python train.py --model="image VQ-VAE" --encoder_mlp_ratio=2 --encoder_inner_norm=false --encoder_drop_path=0.15 --encoder_patch_size=[2, 2] --decoder_activation="leaky_relu" --residual_init="zero_last" --ema_decay=0.995 --max_steps=26500 --epochs=37.5
Rows from block 8 of the encoder of a small image VQ-VAE, named by matrix and row number. Rows with one number belong to one neuron. Each number is 200 + 30 x the weight over its row's rms, rounded and kept within 0 to 999. All counts start at 0.
After each neuron's rows are labels from the 100 images, of 14976, where the neuron reaches its highest value: "responds to" is what is common among them. Only what is clearly more common there than usual is listed. The data: larger renderings of crowded toy scenes.
# fc1: MLP up (encoder.blocks.8.mlp.fc1.weight, 384x192), inputs 96-191
# fc2: MLP down (encoder.blocks.8.mlp.fc2.weight, 192x384, transposed), outputs 96-191

fc1.241,187,169,193,202,192,203,189,194,189,235,219,166,234,202,244,180,243,199,133,194,263,210,189,211,206,139,207,171,223,203,147,186,205,229,199,194,199,188,170,197,229,193,224,215,171,168,245,214,154,189,250,175,184,185,159,210,154,241,142,194,186,181,218,221,245,217,186,154,215,234,245,203,185,213,215,193,208,239,212,192,183,223,210,204,253,195,193,166,224,146,219,202,174,222,218,152
fc2.241,238,210,210,166,186,182,183,166,146,221,175,237,212,155,175,203,197,184,224,168,236,211,152,232,171,198,165,194,201,224,213,197,203,230,169,239,195,140,240,227,249,204,221,199,231,245,200,162,257,191,231,213,201,256,221,171,205,203,240,227,201,174,171,168,166,153,216,247,204,148,199,179,154,232,152,230,192,239,217,189,210,172,122,237,215,227,169,178,220,171,151,185,252,145,217,191
responds to: blue object; light from behind the camera

fc1.335,184,224,199,222,149,164,202,161,231,195,177,193,253,210,194,156,214,213,223,204,179,168,189,206,167,195,143,194,201,194,217,244,165,221,172,224,231,180,222,233,179,146,177,192,202,235,169,177,211,258,188,243,241,161,182,262,233,102,184,185,141,203,209,177,242,186,217,229,209,209,125,235,194,220,178,229,211,183,224,245,259,175,197,177,170,198,192,174,202,243,203,176,260,165,200,143
fc2.335,241,195,166,209,155,228,216,239,195,262,214,193,183,199,189,193,168,203,213,247,194,238,191,176,185,242,201,190,197,169,209,185,185,162,213,218,213,250,255,151,231,216,160,163,248,229,235,224,193,224,197,156,157,157,202,204,215,278,206,205,149,276,186,182,198,211,230,226,232,226,214,173,215,182,197,236,190,149,201,184,263,209,195,173,282,180,228,163,205,192,190,180,243,219,212,178
responds to: blue object; its colour: blue

fc1.86,185,208,182,241,182,137,219,170,208,207,204,213,161,194,189,224,188,216,183,208,233,231,203,178,183,194,204,147,191,158,189,183,217,215,183,149,193,224,198,181,216,208,200,177,242,211,188,159,224,172,182,225,230,163,192,150,179,260,234,189,162,217,182,211,193,226,220,208,193,213,170,213,193,241,180,263,200,195,223,182,280,232,199,196,181,180,159,171,138,210,125,192,204,172,171,196
fc2.86,206,199,186,147,219,177,177,224,261,140,188,183,213,186,191,172,246,183,188,219,173,166,231,144,207,203,218,225,227,221,216,206,239,177,205,223,162,207,190,217,233,185,252,248,244,252,166,260,244,171,222,220,188,239,183,220,209,162,174,155,184,262,211,200,181,184,152,164,152,142,200,175,217,208,223,197,215,159,235,233,221,203,212,206,271,224,175,229,200,156,189,178,204,231,175,196
responds to: its colour: blue

fc1.302,182,183,211,196,175,189,217,184,196,190,226,212,180,183,164,193,232,117,182,186,164,196,201,183,217,173,212,200,192,218,206,166,204,194,249,210,234,171,194,168,240,146,206,255,193,219,202,241,200,232,220,187,201,184,187,173,160,173,166,200,207,262,139,194,216,245,188,218,210,209,141,199,193,189,167,198,214,156,185,188,220,224,178,204,242,189,213,239,250,228,194,206,228,179,170,192
fc2.302,208,174,182,171,176,211,234,187,168,177,225,210,199,226,218,220,163,210,204,184,232,170,194,224,191,190,239,209,206,249,220,216,210,212,208,159,197,249,222,200,166,217,228,181,229,238,227,229,171,202,212,216,235,196,212,259,177,236,236,212,215,210,196,177,173,183,191,141,221,157,206,207,209,198,274,177,161,235,186,178,212,173,264,241,224,231,139,201,196,206,229,199,193,146,261,168
responds to: blue object; its colour: teal; its colour: blue

fc1.54,155,213,205,153,183,150,229,243,157,223,193,207,201,197,206,178,148,190,189,184,216,173,247,167,174,215,179,184,147,214,206,212,198,173,168,158,222,189,201,201,223,187,208,229,196,116,197,196,222,223,247,249,221,138,197,86,217,230,195,212,192,214,197,217,207,158,147,187,230,202,194,184,201,161,171,184,190,246,248,182,241,217,214,186,236,231,188,168,207,204,225,259,245,145,210,166
fc2.54,165,227,203,230,252,213,191,174,235,196,212,232,231,165,154,237,207,175,176,192,193,177,202,263,188,202,206,185,224,204,239,236,210,200,209,213,191,210,223,250,175,181,172,213,190,174,170,137,196,191,237,169,210,168,208,231,259,237,232,182,216,245,168,161,188,202,188,133,220,215,255,229,239,166,200,223,215,176,178,202,161,172,220,177,237,197,133,217,232,214,172,190,169,178,220,195
responds to: blue object; its colour: blue

fc1.135,217,258,201,193,258,195,200,199,168,190,166,208,204,217,242,210,172,201,194,216,265,213,204,233,185,209,177,173,227,202,151,210,200,244,228,196,154,210,272,229,243,190,229,159,227,223,174,113,222,208,182,214,157,216,153,182,182,225,195,187,209,182,149,198,180,196,217,140,227,155,152,168,182,180,184,195,191,172,201,187,208,197,209,211,192,188,204,158,261,183,204,244,177,218,174,183
fc2.135,222,192,226,187,224,173,202,212,220,204,279,201,262,207,160,251,211,177,239,208,181,253,190,193,186,235,245,234,204,179,190,250,185,204,166,169,200,215,201,202,203,224,184,165,109,193,223,226,186,227,192,166,204,214,184,173,235,220,202,179,195,173,208,190,153,187,180,220,213,216,179,184,233,238,197,184,206,185,202,234,206,207,154,170,160,232,203,160,175,269,228,191,204,189,221,227
responds to: light from behind the camera

fc1.275,235,205,193,182,220,209,212,181,200,231,158,197,196,216,169,214,182,205,193,189,200,200,182,163,256,213,222,198,206,225,260,182,202,223,204,222,199,236,214,197,192,159,186,209,193,187,203,194,198,173,216,231,196,217,178,213,182,148,192,136,209,214,256,252,215,125,186,220,187,225,203,290,178,227,248,196,231,196,106,235,173,175,189,238,156,209,153,199,213,229,193,208,199,144,189,221
fc2.275,188,179,237,254,210,184,204,161,163,171,202,259,194,234,227,164,174,168,172,152,185,205,226,179,186,174,215,168,187,150,144,192,206,205,198,203,207,231,192,147,150,191,220,187,248,221,213,189,233,245,197,205,209,229,208,198,202,209,250,152,248,208,166,260,252,218,89,177,193,162,197,180,182,182,186,218,196,212,191,174,193,256,210,242,159,191,211,203,188,208,173,182,197,259,178,234
responds to: white object

fc1.287,233,180,148,172,223,279,235,137,215,229,223,248,221,204,190,213,173,220,211,251,167,200,188,191,197,181,201,196,227,228,238,133,210,188,179,190,232,211,179,205,199,201,195,199,236,231,253,233,228,172,229,165,233,232,225,214,161,135,144,183,222,211,154,179,263,173,173,231,245,176,237,207,185,221,203,209,217,212,191,177,188,200,203,170,135,239,214,188,229,187,202,161,241,241,238,177
fc2.287,186,150,203,199,205,235,161,203,216,145,230,171,196,183,193,212,202,199,190,158,212,198,266,221,221,224,177,182,207,185,187,225,217,173,184,194,207,144,207,211,230,208,190,131,170,278,208,194,210,203,206,202,141,214,224,198,205,249,230,203,227,189,241,168,138,206,181,200,206,242,176,217,232,176,211,203,190,151,215,182,230,188,204,186,230,177,189,173,207,207,200,244,226,175,101,257
responds to: blue object; count: six

fc1.366,197,177,178,177,196,184,230,179,199,204,153,238,200,201,152,253,202,184,211,192,186,189,197,197,182,259,183,190,196,244,220,206,174,204,176,176,225,255,240,167,230,182,171,158,252,224,231,188,191,203,189,141,254,260,200,249,188,173,167,170,214,192,147,217,216,206,153,168,251,205,162,205,231,218,191,196,165,184,148,220,195,223,258,248,157,188,214,205,224,209,165,200,236,204,207,213
fc2.366,237,208,211,202,140,193,253,179,200,204,251,180,128,175,191,201,187,179,220,221,253,194,207,194,229,172,228,179,177,180,144,195,213,185,202,239,183,178,172,184,198,168,213,218,201,212,108,212,198,199,167,225,182,200,194,218,255,238,186,205,229,149,186,210,246,180,215,196,169,231,241,141,205,186,258,229,201,234,184,150,245,189,158,183,196,204,197,186,179,197,166,188,170,145,190,208
responds to: white object; its colour: white

fc1.40,159,189,166,203,221,155,161,240,218,218,196,205,221,180,189,178,224,225,167,177,230,205,185,107,180,194,219,164,200,196,207,245,222,151,207,193,178,174,183,166,232,122,232,194,190,137,213,219,207,179,203,213,157,189,217,155,157,255,203,158,196,173,227,217,239,183,211,175,219,221,208,140,213,258,199,182,196,235,157,200,164,169,168,203,203,198,175,159,186,194,204,209,229,182,240,145
fc2.40,219,238,203,187,235,192,228,157,208,225,228,144,168,167,173,158,237,194,213,198,208,185,131,188,233,223,254,227,238,198,201,203,197,194,151,205,200,220,247,232,198,229,201,210,237,121,239,177,181,211,176,189,197,231,194,238,236,170,223,175,227,198,205,184,172,246,209,171,201,177,159,242,184,178,222,251,186,200,206,251,224,212,209,177,187,193,195,238,230,219,221,223,153,218,223,156
responds to: blue object

fc1.51,237,185,187,211,241,135,239,171,217,221,210,204,215,146,144,159,186,239,150,194,196,177,190,177,216,209,171,219,208,277,267,173,229,179,167,212,233,186,192,160,207,210,144,261,174,284,213,201,207,189,254,205,141,203,217,264,169,291,211,180,170,218,243,151,233,212,204,197,164,218,242,186,208,239,194,229,187,203,186,178,256,203,221,223,200,200,205,170,217,192,214,165,239,249,201,162
fc2.51,186,238,222,219,202,191,158,206,211,207,186,223,176,244,248,181,223,191,198,151,175,218,213,178,160,186,222,193,215,179,194,193,205,221,213,251,164,210,206,221,191,178,232,126,180,225,192,217,192,145,189,179,198,188,179,148,203,163,160,177,200,215,213,160,192,193,58,186,262,200,161,189,200,158,211,214,188,209,186,212,174,172,207,275,212,234,205,178,214,215,218,228,231,204,199,243
responds to: light from behind the camera

fc1.172,216,157,200,171,248,290,180,172,224,201,225,200,227,156,165,251,165,144,200,203,228,182,232,199,160,216,208,193,156,164,207,206,185,204,173,167,265,258,192,203,247,211,176,222,179,184,192,227,197,216,261,213,268,173,224,223,175,191,185,236,178,242,210,220,184,159,181,217,182,219,152,212,235,166,239,166,191,186,164,208,262,219,179,180,219,173,228,163,203,174,230,176,150,215,228,239
fc2.172,210,145,231,191,165,209,198,231,194,192,198,269,178,187,191,187,209,194,165,142,190,233,226,168,181,221,158,209,182,170,221,178,180,204,219,219,147,174,198,188,157,213,189,227,215,211,168,161,246,232,172,134,176,172,232,211,208,219,217,236,187,167,267,212,193,158,212,209,243,215,158,183,199,211,202,168,267,222,168,201,166,172,258,156,178,199,159,201,225,216,207,178,208,184,142,171
responds to: blue object

fc1.267,236,168,221,189,225,179,187,205,225,203,224,238,184,205,185,214,156,239,258,196,236,215,200,157,189,150,187,186,207,181,200,212,223,254,221,158,219,219,162,215,221,199,247,222,197,113,210,165,144,246,246,178,224,178,169,233,180,174,136,204,198,173,206,187,224,183,182,162,187,224,227,227,245,222,203,157,206,211,210,210,191,177,232,219,184,198,178,203,237,172,219,212,163,200,200,196
fc2.267,212,266,184,194,248,229,158,237,204,202,196,211,189,236,188,203,204,271,156,199,149,190,191,176,184,204,264,173,150,177,256,205,199,184,188,180,196,185,193,209,168,229,216,150,197,168,158,212,213,173,188,156,237,229,219,197,179,227,152,202,212,275,181,205,219,211,223,217,160,218,253,221,197,186,208,234,254,217,172,194,214,167,190,163,190,235,236,160,187,161,210,191,190,236,214,189
responds to: light from behind the camera

fc1.289,226,221,164,194,177,211,155,210,244,171,162,161,209,213,144,197,215,215,216,218,261,217,244,143,213,225,191,217,198,157,290,220,220,183,212,192,216,150,205,180,206,197,199,176,233,211,222,211,216,223,171,299,237,172,145,245,156,221,155,199,166,237,211,216,227,164,212,252,177,200,171,207,174,194,239,214,199,152,163,216,227,252,219,191,192,211,172,166,249,187,206,228,200,157,211,233
fc2.289,141,218,229,198,171,232,191,177,199,222,180,174,219,198,205,265,176,177,284,256,203,158,180,234,175,194,158,178,230,192,177,217,224,207,207,221,207,186,180,212,207,226,166,214,172,192,194,262,205,192,128,171,152,185,220,219,175,195,230,261,197,203,219,185,179,258,233,191,208,178,184,145,252,213,199,187,157,187,207,236,184,139,183,173,257,166,215,196,259,176,239,186,204,257,162,209
responds to: its colour: blue

fc1.320,231,223,209,158,148,232,173,185,192,233,185,184,178,189,161,226,170,189,208,207,150,144,178,256,184,194,160,186,202,130,191,190,199,176,223,191,151,210,231,211,207,202,202,128,207,245,185,239,238,239,214,204,223,179,249,208,181,203,190,188,189,238,191,210,212,211,215,273,206,155,186,246,175,214,235,232,194,180,204,204,286,207,186,189,206,213,215,173,204,177,196,211,141,212,142,202
fc2.320,199,183,164,208,164,157,217,175,217,181,173,146,224,216,185,193,223,196,168,169,179,231,204,152,188,174,238,210,190,224,185,199,244,149,138,162,231,182,185,177,204,164,198,139,171,208,213,144,174,224,146,142,237,188,178,218,237,137,192,172,171,183,160,230,186,201,179,152,174,274,222,189,160,221,164,207,216,190,175,203,184,218,170,182,233,198,223,241,234,202,220,194,219,293,167,187
responds to: its colour: blue